Rows from block 2 of the decoder of a small spectrogram VQ-VAE, named by matrix and row number. Rows with one number belong to one channel. Each number is 128 + 24 x the weight over its row's rms, rounded and kept within 0 to 255. All counts start at 0. Numbers have three digits each.
After each channel's rows are labels from the 100 clips, of 14976, where the channel reaches its highest value: "lies over" is the class under the peak. Only what is clearly more common there than usual is listed. The data: synthesised sound scenes: up to three everyday sounds over a background.
# convs0: first 3x3 conv (decoder.decb.0.0.convs.0.weight, 128x128x3x3, each kernel summed), inputs 0-127
# convs1: second 3x3 conv (decoder.decb.0.0.convs.1.weight, 128x128x3x3, transposed, each kernel summed), outputs 0-127

convs0.14:129124102135129080146111104099121085122164132149104103117155123121119115096108099098132147092087107102133121108138138139103110138093141147111126158109144106146129142082087118105118131147138114114114127124156108133107104146062163086131115135145174104090079144137111066092147109144147106161126131145141094156100114150126081132075119137121130080122126118166153114110102114159115155110119
convs1.14:145113115167125149132101098121085138105165138163124087119083104116154119129117146131162141147098118136155201103111113117074110117141136095101111135152133113159132099137140157096127143139158135160089134129176105173137087148101125103127178149126170134156130137128111106103110168128097104088139122115104132149125138137098101079120134116114123128120104124140144088148127130138164152117175
lies over: car horn; church bell

convs0.20:128104064130107097125095112118123138146134117125146126078147146173130131086131160115120118130135138073138138169136170166088140089141112110159101094133115127098098123138125130087131111072117098093119111138114145135106129107132111139123128091112143122150108167121134099119088097143147125114122168127092128108126146184139125061117118138148110101107160144110094128126100102136077137134105
convs1.20:124114100148138116139160148156131115100116107150165081129138124084150106173138115099165138109103125148094137117172129160124134110098118118118148127136130101167126120090064149152134155157134126158148147124166129120127124137102132142100149162151170125095145128136152121123123142123130096112082093133200122136137123131147138214146131128105146165166120169157110119142130129145155141150113
lies over: church bell

convs0.115:118140115146103107092099125074112101110162116143146120094166139124101095088103132119121140116133126132115118139123113136158139129085125121079108142103127093124129109105123080149123108169180110121103132130116072118115123090170123123157115141099124109131053145129136092114137142128140146126156097129121102145142175106125124098119106123160151133112182124126106100104114113128093144061102
convs1.115:164106127133099150127086115126128155127134133104142093112106112154153141150125122187140130148121120083127128161165065117107129161122149129125124080102130108154125134122140108142134148179113129151065124125103100142131129129108142150165157203162109140189128072134108146117110148126105113133101120125144139152141155145120137101126155136129127119183105166130123133116105126147115149179145
lies over: meowing

convs0.80:141148160129107131129124124131080092114153111097114135134116112126123120145143136099132102126145106147078088088118104093135130118118117142102117123083101114104121107124116143111057102141109142114092123137104120084147148102126123159080129115118114147083137132101063107094158069113131122125115171117061154169127120112125154096130104105091124126143134099143131117132128149087094139141127
convs1.80:150129133113188107148152144135168148149145113151122163128142204148129158106122119152124159106147121134104098100140128160137182152115118147145156162153138139100141135099172120131133104094094135135169142124136141094131114178175110145112120134088115117128153125140172118166117166111146114149124168132126119124126070118165111137113121129151153097152140100130157099108124137137124181111153
lies over: siren

convs0.57:135134091120139127106096122105115084161121085131091105136109150100114131137146087152143154144128117146082118112102118147110125103123123126087109115114097124121135093113118113100112085123122130079142094124133080088132148106086111133092113083092098139114087133093125170099105118132086138146059124105142139162132115139123132135153110069110097130160119107139131138096163130108164148131138
convs1.57:143126117095140073119137095129124121108154130090067094147143083146150141062152144151141127165167190083144104120132161150134113148160139111175106102133144135113113139128146152154126153095109122089151113151126150124116125081085144132170070119091155136132142138134088150122110142123119105135116120123116132099117166130147133158088093130114136109115099130133101124144139125097141125132130
lies over: crying baby; meowing

convs0.33:151104075116101109150147121128139128116087116178111131148090097156103124135150128088112130125115112120116120111152101147118140123100150096140115059105134143131130125139132083126136100075121130130128116120149114102133091154182149107107080119132098128111102130137087160131151101113134064079097143145119129112127136119160110104147108129141120134123064068125092161129128126127140130160135
convs1.33:128144075135119122115148179137112157127135140135101056122156118107108112160149099143148132114147127128110141116101145092147142108108139104159117180163126201105112137125134119161112145110122133097150127117116144139135174134177143112118087161090122130098126165134118164101104089107154179130075130122138130127133139111090135136108121129106116098162165149135124095117105130129117093095110
lies over: water drop

convs0.102:088125118101125101126130117099102086129122097147134128148148148114096110088109091135121125095124149119073130121124159154146133091131088149130127117138097121153105110117105096148155128112140111129144098123136138099113137092154123092100105149074188137098101160103151131082111101158116126117106076080119140157110141091120189127121151092111098117133139104103100112102128111144162152126114
convs1.102:162161142128131123115099141142117151143117151152065179089129119145098098112156112127120137094121117135131147173125148159127116166151157147130096153118125143123094113109129168126116131201092131134087125124137132137132111087193145115131118128157119143155163102133127172117105137121125153131120163126102148108180109130093095138140080169117109147100149124126135109101096129155102150101116
lies over: meowing; howling

convs0.64:119118125140132091124141073077110110135114101098112125110137131110150084106109142132111123133121125142133139136101109116095103117133141148135121151158133123110131089167102076144144091165128126121084101084150097110111123106114137125138094120156077107094112127140087107120086109090114146184139105132143101114119135140144099145106105154148105052101163134142118109119116126130085157138085
convs1.64:098176114117104097127109109112133133117111123115133133118145137168166082129093150193167155161154150139116159129090107144158148115113149079160105107104128152143170126129124104131125108127134135160141113107130135178135119112122116100139112153140170130175095155133126075119123075145120134136115135126081132111161149113116124080094147120125107117177147165142107103108111130145128093136159
lies over: doorbell; church bell

convs0.49:133092129105084113124108148112147110136095126150086118154103139115084134144140100079107137128127148122102117125124098132122119121138137127127116135121125138153135136146118059107127171138078098162054156108111092071103121098134127094160145153101122119148092178127125109130105133104120122110127117136140109139107143072123126115092165123138133098122166127099089108114120104139075149129102
convs1.49:109150090102105100100133152172127152135127186134109128098125098095133126093107171154095142141137133148083151136144115114105126136146138107133128098125130070110100121171160090133127162165096130149107124119079113136138191109138159189168131125179144133139092118136138145145144140142146159127131128122112134155180135149125097124107100117116106141110136123098079133124118130152113148124150
lies over: crying baby

convs0.42:119089115082132101100140144085132131142117095093102143091098107121086147104119109122121134144129152162103122104111159131107113134145159128106154105149112122118130150148108122100117104111136126120131104091110144067121154155084134110141126096109106171149119073116155116135121098091102104083128152157114139154127105129124100173123180082120115127099157058130145121126102124118118139126090
convs1.42:100089152094119137167111164159126136161137142095124124093147125117103184135092125084095123180134155115161123119100119162137128131121124179151115116111130120084137116090098156100127141187125127115162088137156098083125115168095143138142126134127158124112130123126151152161119125124120107096134138131093127158118136132120146154121121118128138151094100063112115158154140126110129080128085
lies over: siren; meowing

convs0.93:123111109121101073129134118071108120111128091166163085124081120102122120114140098080098111114139116112126173120104161108129139141107138126132131132118131121104130085079097134120155100152138118151116156129082091112120131093087173095140146135093151138101135113125131132075127159130120125139121113134108133133110120103112106117079127140109101096118125143092086078088128113118117105126074
convs1.93:120121121150113114129112130151123144125147119176140083142108119175130146088139121163146129108158144181142153156143121143135117152086121131131117118135136136140106156154083116174133161191116125178091124133134118180124129147062122143140134147176139128151121152134145140141105186141064114106118137133153131142181176151108150124089146134139153121135110153113122120098144125146135138147143
lies over: meowing; howling

convs0.61:138123103105135135089137123147145084091145138100124123117123101130153097099097155138078120111082119140106094142121104037141139093131115110128127144129118099105139104102080121122104086115102142148073100134115137145143143152149129161124135100129113143143145122117094144133140143119118094132140130110131143141175090118119081121096156121106139105141080155122179152159160140085125098121132
convs1.61:131150126142118149141108100122113130083120130160102080120143136177094150126139126145137134086152154140165106122142148180146118154101132132155091143133118157159149110116173179157130088136152134075152133124164123113134067142171127093121108114111128129125123146117141165152107121112160142124106165120104139102105142169141129138117111139134132104083183144119063096097130130130109130141138
lies over: car horn

convs0.30:122105123131105146122116110103074138128097166137124104113135131099118111105139063106126144096151117165121138097085131120136128141132134101052119136065141099141142101079095089138129138172147135143135143135124116124135163140140135149110093135123117134107167099134135118110117123132098084145131068140121129133126134083106115118072125127108150091176135125108097102098149135156142154101121
convs1.30:102094135138114172136126098129099130112185100130125090148080104134118168146112124156167159151132159114154158136134148108123108114111117145085115161155130091139125144148132096140114154142144130156135116133147135146130094133110109138120165172121153127119197166128142164134117152108094115118075156120161140129135161121108152188095092144122108090173113156134138105113113131135130103108153
lies over: meowing

convs0.27:122140131171162134141091168132142113111142133133105124109152115086158179148135125120117137134065087093127174112117117148079101081147133142143143131163136115145073160163119144108152181151135148114118160143144111117146148095145152133094164153120162114139157101127082134138128112120127159141136135125120115143151105154104171131163120127129120171090153163146122137138152144124171140100114
convs1.27:102121076087118091145135057129132132129114138109116101082146162119135083084098105155132109131127135090128125161142147120136121169113124144118116086150135121098080082152148138093127161155118123100109053137138136108116096141093114132144090153120154131140104126135068157141130137106107107110091105134109121094140119117138131104111115127125155093103124092099118158130140126129141116110136
lies over: meowing

convs0.96:134143135148120124102153124110112182082146123091091096141128086130120122128129114135103126131137138121140150084115152128175104162120133100168125135160158121126116107109111153154142144109132137143089152121155108117132082098098115152160149080133110137073099168151118105101125127168122072148137107135155133107155152139104093113117141151135172088087130115102070150097127139146125132155113
convs1.96:113099108131136173125096117137147133113111113099171150099154156103161130154136124127079130148148121118082137117102059128100124128115124131126118093113127120106172065113128105112130125122167127084121103122101091175130120144122113105118120141140155133158120140130157155129090093122160175115112127130123137121089118113130141149169137130117103153165183108150114156178136127138155082160146
lies over: meowing; siren

convs0.48:143113125075103115142123099098115155146103094111121129150086126095100144098137110132105117109159153130122119106133155151153136128127141136160067132148115169129165105128146168165152133076134120139161097119149117118112039158125132082108054112078130131118171122125124137118116112119110104122094123139124127126110135111138114142106123132131133134117117086072109158135131118133142157138151
convs1.48:122131086101105105146096120120147173158123180148116125114179143142162133098138096118132141145134119095119149128174100139144086172169135111128117128144120119088088088134134104139134192161117126141127098117113164091127144125128158169139088152144140130129138114125141159150160128131147154142046107136162143117153138167128168099139115135130138091131125149109110130127127127156133147143093
lies over: laser zap

convs0.107:125102083118116123150144111087107114159116106159134128088127111109078054105104115107161170081145144167115145117127124113156115111094124166102086137118134097122131116120117089158110152108119107129148103115071107139106140154089133102146118098115156095063131119142152118133139130148114145162098088145123096151122139108108119147107165130121153109132128111114109148122125112177139154122127
convs1.107:114139102084167167113097114116118134165118093138160079133143124116149115188119125121183154142130140079133156115144129110138162138115135143119145137181120086151136121136130152101128124126104133142119106122168170179137089139083133140129143134122144132152133100126109169118103127098106136155089153117181138127129080085109114110176155141128146139142112126170133126153101127149094136138158
lies over: meowing; siren

convs0.99:131107121134143106101142135128143133123127090137108100109142124146142129134100087130126130121128159144126065115145148162120116126100124122139123099182155168108104069156098116140151171161104115107166148128136101157107127140111131111134119158135040101131165118168096141137122117114120133137098119126137093140134162120141080115117149114118125085101113082112102189102091117158118109125133
convs1.99:113161131103133120129123100127119154135137169111132145164143138115089162146151144138140123056128115092105141127157123119162149106124143106099161114146132107126146145158180096093123158158117126119128112120085136080128161133101140184151113117146137129088108098139127141143097072109144145163119138130113118129155133168117183127140131089120121104123127129119088187171123123139106097094144
lies over: laser zap

convs0.62:146122130123163150123123117153113117120133113127151103143161173140127110113128141111133103091104106132089032083141127146131110132142135114102126098139112105130155066094159108117129084154130133114121129118107126100136118140113147116112106112126126168118074130116140084129110085097134133171130141144137167127119146126117126111078144096124131087146121059156114089103134129099090134118112
convs1.62:167123136114138135124129128127141131150115129131114121137109163137103115132138145166137111117151095100174141102156126128089098146110130105145111171125133104125075175162152126113114156129136131112150175125124120081130142112115133127131132148130111129096134098140065120112158150132136140123115122126130129126127068110198131125133069142156137187096148091111146173140139132129137064071135
lies over: beeping